{"dataset": "drawn small creatures on textured ground", "crop_scale_min": 1, "horizontal_flip": true, "translate": 0.12, "method": "simmim", "norm": "batchnorm", "activation": "relu", "depths": [2, 5, 5], "kernel_size": 3, "grad_clip": 1.0, "ema_decay": 0.99, "steps": 18300, "warmup_steps": 910, "weight_decay": 0.02, "adamw_weight_decay_other_params": 0.01}
Rows from block 2 of a small masked image model, named by matrix and row number. Each number is 50 + 10 x the weight over its row's rms, rounded and kept within 0 to 99. All counts start at 0. After the name is the row's rms in percent of the matrix's.
After each channel's rows are labels from the 100 images, of 14848, where the channel reaches its highest value: "lies over" is the class under the peak; "colour at peak" is the nearest of a few named colours to the mean colour under the peak. Only what is clearly more common there than usual is listed. The data: drawn small creatures on textured ground. In brackets: how many of the 100.
# conv: 3x3 conv (model.blocks.2.conv.weight, 112x64x3x3, each kernel summed), inputs 0-63

conv.85 123:56 44 45 53 53 58 43 68 65 61 49 47 69 44 47 43 53 52 60 40 53 42 64 35 40 47 51 68 65 42 46 52 23 50 55 55 49 49 60 73 56 33 47 41 44 52 45 41 40 60 35 55 37 34 51 50 49 27 60 42 52 54 50 52
lies over: limb or head (41)
colour at peak: grey (53)

conv.74 051:60 66 55 43 26 64 50 49 45 45 56 51 47 44 44 62 53 60 50 44 44 44 34 56 39 56 47 65 49 54 53 41 46 41 55 41 54 59 52 52 50 36 41 43 56 74 39 36 43 55 39 64 47 36 55 60 42 53 45 53 18 64 51 35
lies over: body (97)
colour at peak: green (84)

conv.46 084:66 42 47 44 38 47 51 34 53 24 55 77 54 41 47 66 56 51 52 44 56 73 47 48 56 41 54 57 43 52 48 52 49 51 40 59 54 43 38 51 26 31 50 38 69 52 45 73 51 61 54 50 40 55 53 43 43 50 37 44 49 50 41 51
lies over: limb or head (25)
colour at peak: grey (59)

conv.15 130:37 58 41 50 32 49 64 40 33 63 58 51 56 38 44 52 42 47 48 47 35 51 48 47 58 36 56 56 42 54 53 60 60 43 34 49 42 34 47 42 44 56 52 22 45 50 59 45 32 48 52 51 52 46 42 40 48 40 39 67 67 65 68 65
lies over: limb or head (64)
colour at peak: black (58)

conv.102 093:52 51 51 61 59 23 57 48 64 45 64 51 61 58 68 54 59 61 59 58 52 56 62 45 44 56 51 41 28 42 42 46 69 41 55 49 64 54 52 53 51 42 55 41 62 59 51 50 52 56 55 50 51 55 47 40 17 39 48 56 48 53 66 32
lies over: limb or head (47)
colour at peak: black (41)

conv.2 126:52 60 45 60 55 39 33 42 56 68 39 38 52 50 53 40 41 50 54 69 44 51 57 39 47 61 54 53 52 56 46 40 56 36 64 63 42 49 53 56 45 35 49 39 59 45 62 26 39 55 47 55 39 53 46 38 55 48 53 44 47 67 21 30
lies over: body (37)
colour at peak: pink (42)

conv.110 067:57 56 52 40 34 39 62 53 74 56 39 41 36 46 49 43 42 59 55 53 49 57 26 60 57 57 51 58 39 42 55 40 39 35 49 58 38 54 62 61 51 62 58 55 54 77 51 50 37 46 48 69 54 39 41 43 50 30 52 38 49 57 46 48
lies over: limb or head (40)
colour at peak: grey (74)

conv.76 084:35 59 47 68 62 48 61 33 54 67 64 38 51 64 67 57 41 55 57 50 62 55 53 50 56 44 54 42 47 72 47 49 46 56 55 53 67 60 59 58 42 52 38 35 72 47 47 40 53 56 52 66 37 47 51 53 30 49 43 49 43 60 60 36
lies over: limb or head (41)
colour at peak: black (49)

conv.60 067:69 48 45 44 38 39 44 53 36 58 48 49 68 47 49 39 63 45 70 54 72 48 42 56 43 31 22 55 59 46 55 39 58 59 53 56 40 51 43 37 49 45 58 60 50 64 47 59 33 44 47 52 50 43 32 45 49 41 65 44 44 60 57 38
lies over: limb or head (45)
colour at peak: grey (56)

conv.49 090:52 40 49 48 36 47 54 67 44 54 52 53 42 46 35 47 50 47 46 43 51 34 49 38 55 51 50 69 48 38 64 48 27 48 40 41 73 47 56 64 54 54 38 45 37 56 49 69 59 31 61 50 57 54 46 62 75 61 51 32 53 50 43 56
lies over: limb or head (41); body (31)
colour at peak: black (80)

conv.45 086:39 36 61 52 37 57 55 51 54 74 41 56 40 46 63 45 49 54 44 52 61 53 62 42 46 41 55 50 52 65 53 39 63 57 46 55 38 54 57 45 48 61 47 37 60 52 53 84 43 56 45 54 43 32 51 38 50 51 48 51 25 39 67 43
lies over: body (51); limb or head (30)
colour at peak: green (28)

conv.34 089:76 41 62 51 42 58 38 69 53 61 44 60 45 46 52 45 57 60 63 54 50 40 49 62 47 52 46 66 66 49 55 45 45 54 45 47 46 53 47 71 49 34 55 53 26 71 47 49 38 31 35 45 44 48 44 43 53 70 61 45 44 60 45 52
lies over: body (32)
colour at peak: grey (67)

conv.77 071:54 53 49 50 38 51 45 57 56 57 33 69 38 57 29 29 40 47 50 41 52 41 45 51 35 63 40 59 43 46 56 35 43 55 46 48 60 48 53 45 63 53 41 31 30 49 45 71 37 50 62 34 49 41 45 55 67 58 45 47 54 36 49 65
lies over: limb or head (35)
colour at peak: black (68)